config.toml
train_examples = 73750
method = "simmim"
norm = "layernorm"
expert_mlp_ratio = 0.25
widths = [64, 128]
residual_init = "zero_last"
momentum = 0.85
nesterov = true
max_steps = 23800
warmup_steps = 710
adamw_weight_decay_other_params = 0
Rows from block 5 of a small masked image model, named by matrix and row number. Rows with one number within an expert belong to one neuron, the router's apart. Each number is 128 + 24 x the weight over its row's rms, rounded and kept within 0 to 255. All counts start at 0. After the name is the row's rms in percent of the matrix's.
Before each expert's rows are labels from the 100 images, of 14976, where the router gives the expert most weight on average: "responds to" is what is common among them. Only what is clearly more common there than usual is listed. The data: dashed paths with two dots that lie on the same path or on different ones. In brackets: how many of the 100.
# router: slot weights (model.blocks.5.mlp.router.weight, 16x128, trained with AdamW), inputs 0-42
# up: expert up (model.blocks.5.mlp.up, 16x32x128), inputs 0-42
# down: expert down (model.blocks.5.mlp.down, 16x128x32, transposed), outputs 0-42

# expert 11
responds to: short paths (87)
router.11 038 [115 102 109 142 110 134 161 130 139 141 111 170 127 146  78 108 124 120 120 169 130 114 128 174 124 117 127  81 186 115 168 122 101 120 136 124 121 122 154 110 131 140 133]
up.0 130 [110 104 135 116 129 143 100 154 161 171 114 131 123 116 120 152 102 106 134  96 129 155  93 136  87 162 105 146 114 122 117 113 183 119 141 151 121 129  57 122 157 122 142]
down.0 042 [145 148 111 127  91 113 157 160 125 137 148 147 148 114 193 112  71 142 118 144  82 162 112 118 100 151 112 142 151 114 136 164  94 119 120 168 105 131 112 106  97 119 110]
up.1 111 [153 133 156 145  98 105 122 159  87 106 122 117 153 158 105 146  69 103 173 162 132  97 165 119 129 121 155 106 126 104 142 144  99 172 168 122 105 137 154 108 134 167 110]
down.1 121 [160 112 153 129 139 152 115 101 125 140 122 168  55  92 176 156 138 135 160 134 172 121 114 134 155 164 138 136  95 116 116 129 111 138 115 103 120 113 136 145 150  90 115]
up.3 136 [211 129 145 127 102 123 136 140 128 130 133 152 124 145 128 134 140 136 128 160 128 124 135 146 149 104 117  77  92 114 140 177 114 166 134  96 115 148 198 121 104 168 126]
down.3 138 [109 151 161 114  81 145 125 139 120 126 100 123  73 122 134 104  83 138 122 133 145 134 130 149 121 170 136 127  48 133 114 106 138 112 133 118 132 132 148 160 116 119 109]
up.4 027 [143 122 103  87 143 133 124  80 117 149 134 179 136 141 130 127 152 168 118 141 128  93 163 109 149 115 154 137 158 110 116 124 180 158 113 143 111  95 124 112 130  97 132]
down.4 008 [142 128 134 178 103 111 141  83 120 112  65 189 142 124 127 104 139 213 108 127 145 117 156 135 134 130 109 117 112 117 120 163  95 161 156 101 107 115 118 157 147 124 149]
up.6 015 [124 108 136 148 124 135  88 180 147 123 115 102 131 125 119 131 118 102 138 172 109 115 134 173 128 156 116 139  98 173 155  99 139 127 132 112 167 141  93 127 113 110  72]
down.6 018 [170 124  87 116 125 132 168 107 122 129 124 144 115 143  94 114 131 165 159 137 140 163 147 122 106 146 107 160 136 155 132 103 153 104 117 118 171 153 117 151 146 123 133]
up.7 204 [119  95 131 118 138 135 121 146 175 160  92 151 130 124 127 120 118 108 139 131 134 143 119 150 124 185 106 144 126 131 126 105 165 121 145 148 111 118  91 117 134 133 132]
down.7 096 [145 123 107 116  99 121 169 137  93 114  99 138 127 109 139 134 119 134 108 135  80 163 112 103 107 112  91 157 169 117 118 167 151  95 110 107 119 128  96 154 119 144 139]
up.8 082 [164  99 133  84 133 128 136 104 119 131 107 137 139 139 137 141 121 134 109 133 124  97 165 122 178 139 176 117 189 122 137 142 100 210 113 139 121 135 138 106 138 115 120]
down.8 055 [121 168 158 150 115 113 162 142 124 141 164 168 136 100 162 124 107 140 125 131 140 130 132 164 115 164 149 108 117 155 120 137  98 152 129 126 141 107 131 104 141 131 153]

# expert 9
responds to: short paths (87)
router.9 054 [110 138 181 135 144 135 138 122 123 134 127  74 120 130 112 118 107 113 114 141  99  98 161 106  86 125 134 162 119 138 161 148 130 160 117 142 126 148  81 136 148 112 126]
up.1 123 [158 166 155 183 130 134 151 116 153 159 112 145 139 133  93 124 105 108 116 135 139 117 124 118 193 116 109 120 140 166 167 122 129 155  96 100 128 130 203  81 109 137 116]
down.1 086 [125  90 106 138 120 128  88 100 114 124 141 102 124 101  83 133 132 129 107 107  95  92 123  79 127  78  97 124 109 135 100 139 160 131 105 126 145 150  88 159 139 149 116]
up.2 078 [138 117 142 154 156 135 155  90 123 136 144 116 140 142 131 112 136 138 127 167 111 113  50 110  99 144 143 120 135 121 131 122 132  54 130 121 113 117  85 143 114  85 104]
down.2 046 [141 203 111 122 154 150 144 133 166 143 144 157 111 149 163 118 166 133 167 153 155 135 146  88 161 139 156  98  74 123 147  87 127 154 161 157 135 154 134 135 150  97  83]
up.4 123 [141 184 130 140 117 141 128  90 114 102 108 125 144 141 124 157  61 123 153 139 115 118 121  96 141 100 130 121 123 139 133 121 106 128 121 124 129 116 216 121  97 167 129]
down.4 170 [125 132 151 130 146 151 105 120 131 145  91 116  86 118 165 128 105 126 114 128 161  86 109 140 131 137 135  83  14 129  99  89 112 115 132 124 118 112 193 119 154 113 121]
up.5 100 [126 120 102 121 125 125 153 115 109  96 155 115 159 143 137 118 182 135 156 178 113 118 108 104  97 104 123 180 112 128 146 148 107 114  95 130 108 113 122 134 152 149 134]
down.5 087 [135 186 160 122 134 150 134 129 136 128 144 163 123 137 150 133 107 146 150 146 137 129 143 158 144 163 167  83 107 147 158 120 118 149 163 124 144 118 171 106 135 104  98]
up.7 129 [129 184 147  99 107 100 133 115  87 130 130 166 131 118 121 142 107 134 151 145 137 127  85 115 123 114 149 105 119 115 155 153 124 143 142 121  89 168 215 130 101 167 130]
down.7 104 [113  84 119 109 130 114  84 118 126 120 102  48 130 102  76 142  90 135 106 139 137 106 128 129 127 130 112  91 128 122 139 137 175 116 135 120 130 107 123 133 146 143 122]
up.8 129 [144 149 110 180 107 102 133 100 120  85 164 136 116 133  92 102  80 111 138 134 115 128 138 132 134 121 130 123 143 143 168 151 128 137 133 152 133  67 151 111 107 152 106]
down.8 126 [126 129 101 118 133 133 106 126  99  95 102  91 176 134 163  99  65 113 132 122 118 143 142 124 111 100 117  99 105 156 135 113 153 110 133 108 112 121 131 125 106 144 121]
up.9 134 [123 156 143 142 145 148 126 111 146 100  60  95 113 137 131 170  77 156 110  99 119 121 215 114 143 104 123 129 128 111 142 122 110 149 121 127 143 134 140 131 161 134 135]
down.9 114 [141 137 130 126 119 112  91 130 120 116 134 173 146 104 124 120 119 112 130  93 150 107 106 120 121 138 109 115  62 140  49 139 164  89  92 112 134  82 157 139 135 125 152]

# expert 10
responds to: many distractors (100); long paths (76)
router.10 125 [144 110 117 139 108 126 156 125 126 124 118 161 124 135 115 140 135 131 150 123 139 138  92 138 150 118 126  98 158 115 126 134 124  89 153 131 118 122 200 110 112 187 133]
up.0 143 [128 202 116 141 133 142 119 162 141 148 234 118 119 107 130 147 151 121 108 126 122  69 156 133 122 162 122 139 116 116 126 111 122 128 128 131 136 129 113 144 168  54 119]
down.0 101 [154 115 125 123  87 130 138 154 138 149 143 138 158 121 130 155  92 154 148 138 143 143 161 118 129 128  55 142 114 142 124 118  73 157  97 121  98 107  73 147 145 133 155]
up.1 170 [122 191 126 124 134 161 131 139 145 142 228 113 120 115 123 155 171 125 114 123 128 119 149 119 128 174 138 158 131 124 107 112 101 133 127 128 133 125 120 150 150  74 111]
down.1 187 [166 135 122  59 132 133 145 171  89 144 178 161 111 126 136 104 109  97 121 125 115 142 136 120 206 146  90 123 127 143 129 118 116 142  94 125 149 106 133 139 129 179 124]
up.2 055 [126 112  92 131 121 166 104 120 128 140 144 123 116 115 117 135 168 125 120 122 132  80 133 125 121 166 134 130 112 139 109 131 119 141 119 134 141 132  49 124 134  92  98]
down.2 040 [112 115 109  93 108 118 114 144 106 126  68 102 121 130 112 152 133 111 105 145 134 129  82 124 105 142 150 123 153 134 136 122 141  78 114 144 121 154 124 151 150 132 125]
up.3 159 [139 171 115 134 128 140 130 174 136 148 224 118 122 120 123 130 185 124 120 121 125 119 158 128 106 150 126 148  98 122 107 113 124 146 124 127 128 123 115 146 172  67 114]
down.3 169 [103 124 126  87 103 123 107 143 146 149 130 107 141 124 123 153 144 100 106 143 139 143  85 115  78 126 160 138 129 135 130 107 102 141 122 139 117  69 106  94 119  58 133]
up.4 132 [128 111 103 118 131 143 114 162 137 136 171 119 113 129 123 146 174 109 110 130 132  83 142 152 127 169 127 145 108 135 107 113 131 136 118 128 128 128  96 130 161  78  92]
down.4 143 [121 126 126 123 138 141 108 109 127 135 103 110 120 115 130  98 130  92 118 117 127 137  39 129 143 132 135 119 127 130 144 123 117  70 141 121  95 149 117 143 157 145 143]
up.5 081 [125 122 119  88 145 160 119 111 148 142 119  76 111 148 158 121 190 110 113 119 136  60 138 115 112 149 137 156 125 123 137 137 135 128 118 126 119 116 136 136 141 105  96]
down.5 063 [ 64 148 136 156 129 138 130  74 126 117  48 166 139 123 145 106 145 178 125 125 121 124 164 125 114 124 136 104 113 123 130 133 126 103 120 125 128 143 162 160 104 148 130]
up.6 175 [ 81 142 117 137 133 153 119 132 143 156 203 157 112 114 135 149 185 137 102 121 130 109 129  95  96 154 121 149  98 138 104 122 134 133 126 124 142 117 122 148 150 108 107]
down.6 171 [106 129 130  57 119 128 143 123 137 122 129 152 120 139 129 110 127 162 138 125 153 125  94 143 149 130 112 112 142 131 118 143 106  56 117 132 124 129 165 147 168 100 133]

# expert 14
responds to: many distractors (84)
router.14 143 [155 157 134 136 110 128 140 147 121 132 103 177 146 116 128 132 125 128 117 159 167 155 102 104 150 120 109  72 159 117 128  92 119 108 155 144 120  70 140  92 131 143 152]
up.0 074 [130  77  85 112 146 179 137 155 128 124 148 117 112 125 146 137 181 111 116 103 140  62 164 133 112 186 130 137 131 148  97 116 128 136 125 125 121 131 122 135 126 113  71]
down.0 085 [156 121 138 148 151 121 144 150 172 150 174 117 128 108 119 150 143 120 122 120 116 116 118 118  89 120 105 164 142 150 129 141 120 190 136 134  89 121 113  90 167 106 156]
up.1 145 [122 110  93 117 134 146 120 151 138 128 171 105 124 127 129 147 172 112 113 128 129  61 144 168 126 161 137 146 108 140 107 102 132 131 122 133 126 129 120 125 152  86  94]
down.1 155 [165 135 108 168 131 136 113  98  66 136  40 111 126 127 112 121 126 123 141 129 123 140 190 127 120 142 103 129 127 118 121 128 173 142 117 135 119 188 164 152 131 121 138]
up.2 100 [124 124 136 122 139 155 122 130 159 156 226  81 116 122 139 145 177 132 116 118 123 151 147 125 149 163 156 140 115 128 108 123  98 137 129 140 137 139 107 144 153  87 125]
down.2 093 [163 145 123 170 144 124 136 120 114 117 116 106 108 123 148 123 127  75 144 156 103 144 142 122 159 142 156 124 118 135 144 139 139 100 156 152 139 150  79 131 118 144 128]
up.3 054 [137 114  80 114 135 140 106 107 139 134 170 123 126 142 133 143 158 127 120 144 125  60 140 157 134 164 118 110 173 157 148 112 125 125 128 118 124 126 105 132 135  99  89]
down.3 046 [136 114 130 184 121 125 130 116 128 106 117 143 147 114 108 192 146 145 112 151 152 126 141 137 137 125 117 118 133 135 113 117  90 119 158 117 163 144 152 116  82 133 139]
up.4 105 [142 138 122 112 143 154 130 163 143 150 203  81 126 120 110 125 175 118 122 135 135  99 170 128 121 164 121 152 129 132 111 117 110 126 116 119 139 115  99 144 183 125 136]
down.4 097 [ 70 112 144  86 130 136  99  66 153 118 172 164 137 138 113 141 127 127 120 116 144 127  56 123 134 119 175 140 131 123 125 116 112  71 129 105 115 129 127 139 132 178 118]
up.5 163 [ 81 130 117 128 137 145 132 118 148 141 174 113 138 138 146 131 167 111 106 115 127  68 143 133  88 147 176 147 110 136 125 132 144 115 133 140 132 107 129 137 126  34 121]
down.5 169 [ 86 132 142  48 128 152 147 140 151 109 190 115 107 162 123 138 147 147 134 130 127 115  27 126  89 138 117  97 143 144 134 116 115 133 150 151  94 114 133 134 144 136 113]
up.6 147 [128  99  94 102 135 144 115 145 138 131 170 103 118 127 122 143 181 112 115 128 131  75 139 157 126 159 138 145 106 133 104 101 132 124 120 127 131 122 122 129 145  89  87]
down.6 148 [ 53 124 129 139 133 127 135 128 106 106  65 155 142 123 122  95 134 148 128 133 144 129  89 126 110 136 101 127 127 125 150 126 120  80  98 125 128 175 144 157 134 134 125]

# expert 0
responds to: short paths (60)
router.0 057 [ 99 121 142 133 145 128 145 105 127 132 147  65 122 124 121 120 149 126 123 115  96 106 163 130  93 138 120 164 133 143 162 147 141 165 119 133 128 135  66 141 148 119 120]
up.1 022 [128  96  96  92 147 134 113 127 141 131 156 145 138 115 154 126 104 152 130  77 112  46 156 154 113 153 110 113 155 146 155 111 130 156 135 157  94 138 129 143 179  82 131]
down.1 038 [136 128 108 114 119  99 169 133 165 136 134 114 164 146 102 146 181 170 165 145 142 164 124  80 134 137 129 163 169 145  96 131 137 133 146 119 134 107 166 125 118 122 122]
up.2 091 [107  25 136 135 122 123 141 126 156 151  96 150 133 149 111 139 108 113 133  92 127 121 170 143 127 156  92  90 112 144 116 114 140 128 150 158 139 130 196 131  81 125 128]
down.2 092 [118 186 118 126 102 134 102 135 111 110 128 143 146 125 157 105 113 123 132  98 139 205 122 113 137 139 123 143 153 121 131 158 125 108 107  93 102  86  68 117 100 130 161]
up.3 170 [137 134 152 137 112 119 134 135 112 117  93 170 131 139 116 118  72 124 123 163 136 117 121 129 154  79 138 125 119 127 189 157 126 126 106 109 112 152 159 105  69 165 134]
down.3 169 [128 114 107 111 101 103  72 102 108 102 116  81 148 114 121 133 140 120 110  98 114 109 132 118 119 101 127  93  69 102 136 166 169 132 101 109 121 129 121 157 116 143 135]
up.4 130 [113   2 102 124 118 141 127 126 128 151 150 109 134 138 116 127 142 123 144  92 130  90 125 153 151 105 100 122 131 156  76 143 148 146 121 108 123 124 166 130  79 112 117]
down.4 122 [129 136 105 116 113  97  91 123 120 111 189 129 134  91 141  68 135 116 120  99  99 140 136 129 133 129 138  51 116 127 156 109  98 153 134 112 145 160 164 144 143  98 128]
up.6 073 [137 119 143 120 131 125 113 183 137 161  84 185 119  97 107 129 149 116 131  93 138 146 138 132 155 111 115 115 131 131 176 120 135 168 119 135 133 136 151 133 173  92 123]
down.6 084 [143 138  74 125 110 120 115 113  96 142  68 104 153 131 104 134 109  99 139 146  90 130 116 117 141  99 128 155 158 117  86 125 106 116 118 159  99 101 139 170 107 168 136]
up.7 144 [123 105 119 137 130 121 139 118 113 109 163 142 118 155 138  90 157 156 125 123 130 135  99 118  97 111 132 135 130  78 197 145 142 132 102 102 119 139  66 138 107 150 108]
down.7 132 [132 154 120 121 143 130 151 127 149 125 112 135 111 140 150 111 146 116 159 164 122  99 141 103 165 133 125  85 106 112 166 101 118 148 173 147 134 166  77 142 148 127  91]
up.9 168 [130 117 140 153 117 154 144 151 128  88 112 153 119 151 127 147  74 116 120 112 117 141 176 116 113  90 135 164 108 126 163 151 115 153 107 144 133 133 112 121 109 162 131]
down.9 164 [127 100 128 146 141 126  92 135 134 137 102 134 136 121 126 142 177 133 132 124 159  50 117 158 127 115 119  84  18 143  69 115 136 101 147 126 133  99 188 129 145 135 124]

# expert 1
responds to: many distractors (88)
router.1 122 [156 135 111 131 117 104 136 130 140 158 113 179 118 121 113 138 130 128 143 103 136 126  77 130 168 131 145 106 153 131 129  70 108 112 143  75 140 128 149 119 101 152 131]
up.0 140 [116 135 102 123 139 133 127 180 128 145 155 106 122 132 156 118 173 137 113 112 125  57 142 127 109 160 133 109 148 146 130 129 124 151 143 139 125 120 163 129 187  75 102]
down.0 157 [105  98 131 150 126 114 129  82 163 123 170  93 142 116 143 150 122 106 126 131 140 119 118 119 146 146 107 130 109 117 102 112  94  91 135 135 104 123 139 125 107 159 127]
up.1 050 [143  75  89 109 141 140 113 125 139 143 142  88 119 132 132 139 158 104 106 142 129 109 147 146 127 143 156 131 142 140 116 112 117 131 130 156 135 128  70 135 133  95  96]
down.1 055 [114 140 147 108  79 123 142 120 127 131 205 113 124 124 136  97  95 140 154 130 145 102  44 129 140 117  78 112 121 118 158 133 108  79 170 105  93 126 145 135 151 102 142]
up.2 151 [119 178 135 153 139 167 153 141 142 142 228  89 120 126 121 146 168 129 114 121 130 128 147 127  94 149 145 117 113 131  94 125 110 140 124 130 125 121 164 164 167 113 110]
down.2 140 [117 129 122 101 118 137  94 141 115 173 133 116 147 150 151 114 125 149 116 128 126 146 138 145 184 146  90 104 129 140 136 126 143  99 132 127 124 101 126 112 131 124 149]
up.3 215 [118 155 114 141 135 149 118 135 134 134 149 131 127 121 130 135 170 116 113 126 133  98 151 131 125 186 169 118 118 128 111 121 128 135 115 141 129 135  83 121 178  69 104]
down.3 156 [144 113 139 176 145 131 117 150 124 103  38  59 141  95 139 102 162 120 115 140 123 122 130 144 154 119 145 134 101  94 124 141 155  81 158 114 110 156 161 130 117 129 125]
up.4 092 [126  94 108 134 134 162 116 139 136 136 159 103 114 129 120 139 187 111 113 126 133  99 146 124 127 195 136 139 124 132 100 124 130 129 118 134 124 130  90 129 148 111  89]
down.4 108 [178 127 137 137 121 130 135 176 155 143 215 113 123 127 132 142 115  76 135 124 125 119 138 124  95 144 164 156 134 125 123 129 134 136 145 125 123 109  74  93 132 106 122]
up.5 095 [146 137 111 121 126 145 111 104 134 125 185  85 123 144 105 147 159 125 135 135 123  92 184 169 102 148 129 124 135 122 136 102 126 120 119 129 120 106 157 137 155 113  99]
down.5 077 [130 142 116 172 134 130 174 140 102 140  96 122 131 124 100  94 134 116 115 131 163 129 128 123  95 136 105 104 132 124 122 145  88  92 155 111 135 147  82 133 115 124 174]
up.6 146 [134 134 122 118 126 135 123 126 136 129 164 126 127 127 124 141 173 119 113 129 125 181 147 149  93 166 138 132 167 130 103 109 129 114 117 133 137 107 143 135 184 109  97]
down.6 179 [122 121 134 117 138 130 114 134 132 106  44 112 124 117 127 145 123 144 122 112 146 119 131 141 119 125 116 111 110 119 124 138 153 170 149 109 119 135 223 154 112  98 124]

# expert 8
responds to: many distractors (100)
router.8 121 [173 120 118 159 101 126 143 157 142 137 106 170 138 132 132 150 119 139 144 143 157 158 132 132 122 109 143  76 180 133 141 104 127 132 169  89 121 100 164 120  96 159 145]
up.0 103 [120 101  96 123 130 156 108 136 137 133 155 103 125 131 115 139 190 114 115 133 134  75 135 176 129 185 129 140 121 133  95 116 129 127 122 135 132 123  94 128 147  88  82]
down.0 115 [148 137 114 185 122 128 128  98 134 135  84 130 122 134 126 132 139 135 115 130 117 133 240 127  99 131 166 126 121 129 107 132 156 167 128 123 132 134 110 126  98 117 131]
up.1 146 [140 105 116 125 132 145 126 146 135 143 218 100 109 119 130 154 183 125 129 128 132  96 102 120 128 151 126 148 137 124  90 131 132 144 120 134 137 124  94 132 168  98 107]
down.1 128 [183 128 112 122 113 111 123 103 111 127  88 150 103 132 104  74 117 116 138 144 127 131 146 120  97 139 111 123 142 141 110 144 161 131 157 124 161 155  73 121 173 101 144]
up.2 199 [131 161 123 111 135 141 136 145 141 139 227  95 133 113 123 137 189 121 108 121 124 113 121 126 122 178 137 156  85 122  89 123 118 134 117 129 132 130 116 146 178  68 122]
down.2 191 [ 82 136 107 146 144 114 139 127  98 121 111 194 139 127 134  88 141 185 121 140 130 146 123 117 147 112  87 113 125 124 132 119  75 164 115 108 112 171  71 142 115 140 137]
up.3 128 [108 147 131 110 136 149 114 146 127 129 169  92 119 119 132 153 170 111 123 126 125  86 135 130 108 192 134 151 129 136  96 114 138 149 117 135 132 107  87 125 175  83  99]
down.3 103 [109 119 128 108  89 121 130  98 113 187 104 155 142  91 103 124 106 160 132 109 108 135 162 152 174 118 133 109 133 143 123 120 129  96 116 146 136 163 102 133 170 130 141]
up.4 064 [127 117 149 143 126 148 130 145 133 132 156 143  90 128 133 117 204 116 114 108 116  83 130  98 118 169 110 145 108 123 163 116 136 129 124 147 106 143  99 133 158 110  86]
down.4 060 [162 110 111 120 144 111 161 123 135 104 103 132 150 122 143 148 124 145 131 119 127  86 123 112 118 125 102 146 114 140  99 112 149 190 118 119 137 169 168 127  90 204 126]
up.5 023 [111 115 122 144 150 149 158 109 121 118 154  98  69 128 148 130 202 123 122 102  93  68 144  99 129 159 129 130 116 149  97 129 128 109 129 145 119 130 106 149 107  98  53]
down.5 057 [144 126 119 155 166 133 142 122 112 129  66 128 122 142 114 120 110 113 113 129 107 129 196 141 163 134 141 130 111 133  98 151 122 103 117 120 145 176 144 132  80 162 126]
up.6 057 [139  93  82 130 142 158  94 106 115 130 162  79 118 123 141 144 160 112 117 124 132 105 102 111 127 202 150 147 140 123 112 143 140 107 114 124 135 113  73 133 134 103 104]
down.6 049 [114 111 128 154 121 103 139 123 124 101 159 142 137 121 129 129 160  95 135 123 107 132 115 120 101 120 169 161 173 123 155 141 103  74  91 163 154 188  85  89 149 131 128]

# expert 7
responds to: many distractors (83)
router.7 097 [124 112  95 134  64 116 134 101 152 119 107 160 141  99 124 132 136 140 152 121 121 160 108 156 200 131 102 112 117 113 139  83 126  93 131  88 150 133 108 142 114 149 102]
up.0 075 [135 167 137 108 140 156 144 127 134 123 135  97 106 114 132 127 166 126 120 131 129  74 135 148 125 200 150 141 118 157 120 106 132 133 113 129 117 130 105 138 154 100 115]
down.0 044 [144 136 111 130 130 167 145 143 129 150 153 149 155 137 135 116 114 166 191  98  90 149 126 178 138 144 138 162 103  97 127  89 165 102 106 130 107 131 124 103 105 105 127]
up.1 076 [147  87 127 157 131 146 115 105 153 120 110 122 116 142 133 133 177 107 103 136 160 149 151 138 111 159 140 159 156 138 135 130 123 125 124 135 111 132 136 125 126  90  96]
down.1 070 [131 140 104 130 104  99 134 169 129 158 147 171 124 122 131 116 126 135 112 131 125 137 143 111 162  93 108 139 181 119 138 138 110 126 130 110 115 139  87 108 142 140 132]
up.2 118 [124 162 110 107 127 145 114 168 119 127 163 133 119 126 135 146 170 109 110 121 136  72 129 121 110 177 160 139 120 121 112 104 127 137 126 124 125 116 130 129 154  84  91]
down.2 073 [157  98 140 151 129 127 113  83 149 122  66 103 149 107 134 148 116 167 115 148 137 114 128 131 140 139 116 125 130 104  79 137 166 145 143 135 153 142 210 129 106 150 121]
up.3 075 [128 142  94 130 145 162 111 137 131 133 148 106 111 131 117 134 179 124 127 120 134  69 135 103 127 205 130 134 152 139 117 116 128 133 122 126 128 126 110 128 147 115  95]
down.3 093 [114 137 138 112 129 123 117 165 135 146 151 138 139 115 142 141 134 109 153 141 130 129  29 144 115 125 110 114 149 106 167 120 129  99 124 124 112 163 100 148 197  89 105]
up.4 103 [137 140  91 112 138 151 122 125 116 122 140 122 127 123 139 132 137 114 102 145 145 151 161 190 125 152 167 148 137 133  85  87 119 124 131 122 128 101 135 133 118 101  98]
down.4 114 [143 116 121 112 147 123 141 136 158 143  81 107 152 133 128 145 128 157 156 119 142 134  76 135 133 109 111 120 119 115 115 132 144 121 144 125 115 129 145 123 123 128 113]
up.5 052 [136 181 110 104 137 141 108 144 135 133 149 101 127 123 121 129 175 130 119 109 130  81 121 145 113 174 147 134 149 152  92 122 120 130 135 135 127 120 130 119 152 104 110]
down.5 042 [137 129 134 188 127 115 124  62 173 136 136 100 128 116 170 149 145 121 127 135 108 119 187 121  82 148 151 160 128 125 115 135 141 139 186 112 130 111  88 104 119  93 154]
up.6 032 [125 135  81 122 144 158 170 119 117 122 133 111  83 128 101 128 182 134 138 118 140 100 145 120 125 186 125 157 125 122  97 116 123 135 127 127 132 134 113 135 114 132  80]
down.6 032 [131  94 126  90 143 187 124 149 137 154 146 131 154 132 127  96 115 152 151  90 127 138 154 143 134 122 165 166 170 113  83  89 148 108  97 194 119  86  76 100 129 125 144]

# expert 4
responds to: short paths (67)
router.4 068 [120 121 140 132  94 102 130 110 120 117 136 166 149 122  74 125 152 129 150 153  84 124 170  97 139 133 136 123 147 149 132 109  66 151 115 113 125 157 136 127 121 156 122]
up.0 110 [ 93  49 117 111 104 118 132 133 126 115 141 160 125 124 132 128 166 153 108 123 115 153 133 124 122 145  84 138 132 125  97 129 116 163 134 126 133 163 151 125 114 147 128]
down.0 168 [129 173  98 129 124 112 171 125 136 140  78 143 191 147 190 116 100 132 124  91 126 162 142  85 116 120 130 132 104 140 134 111 127 113 151 150 116 100 125 120 105 160 105]
up.1 084 [161 108 113  97 119 141 118 134 126 141  87 108 128 108 128 175 166 125 135 113 121 122 149 111 133 148 147 149 144  98 150 120 104 123 107 118 105 125  81 122 119 151 115]
down.1 058 [137 111 177 130 136 142 144 122 110  67 110 110  84 139  79 154  98  93 156 119 114 116  98 160 119 143 125 115 109 100 108 137 120 120  83 111 120 166 148 111 115  87 178]
up.2 040 [156 170 100 141 176 120 135 103 104 108 166 122 126 146 142 133 182 161  93 121 130  85 169 158 146 127 166 107 136 150 170 109 145 108 118 119 129 102 139 124 137 105 140]
down.2 041 [120 129  81 135 118 129  95 105  99 119 117 146 147 126 110 110 130 117 114 148 109 145 138 104 146 182 154 133 120 134  87  95 111 121  79 197  97 139 120 122 123 144 133]
up.3 137 [ 96 165 116 178 103  96 132 116 136 149 102 144 133 123 108 152 100 112 127 149 125 116  81 138 112  86 153 145 119 141 171 120 129  96 105 141 139 161 151 112 102 174 108]
down.3 142 [144  96 133 130 141 115 131 113 104 114  98  69 110 149 123 172 156 137 128 118  82  94 135 120 118  88 135 100 127 122 124 128 167 119 126 146 124 153 148 135 101 149 111]
up.4 031 [179 129 140 140 147 141 127 131 115 159 128 112 129 159 153 104 172 131 120 114 125 147 109 175 125 149 129 146 146 146 124 121  98  92  74 159 134 126  90 116  46  86 147]
down.4 014 [148 119  99  95 135 104 130 107 178 157 157 147 132 129 138 176  99 145 133 175 100 153 117 104 186 152 105 156 146 151 127 139 107  89 111 110 110 157 160 160 128 141 134]
up.5 057 [127 107 120 141 117 121 140 133 140 168 140  99 135 143 123 145 127 123 110 118 115 134 116  98 129 168 170 123 164 115 140 122 134 122 144 105 166 102 142 100 131 142 109]
down.5 029 [110  91 148 133 119 119 117 108  90 118 136 103 124 118 117 134 162  82 145 125 112  75 127 142  99 143 136 127 141 145 101 174 153 125  71 158 154 103 156 112 128 120 139]
up.6 069 [158 126  98 141 137 151 132 118 112 132 148  82 151 142 121 115 133 122 124 148 118  92 150 115 138 145 146 163 104 106 153  95 131 143 156 112 102 107 113 106 142 112 110]
down.6 083 [125 102 119 126 143  87 131 125 147 136 132 151 158 123  89 155 152 100 117 128 139  93 121 110 129  93 109 136 141 104  78 152 137 127  94 102 137 119 124 137 153 144 134]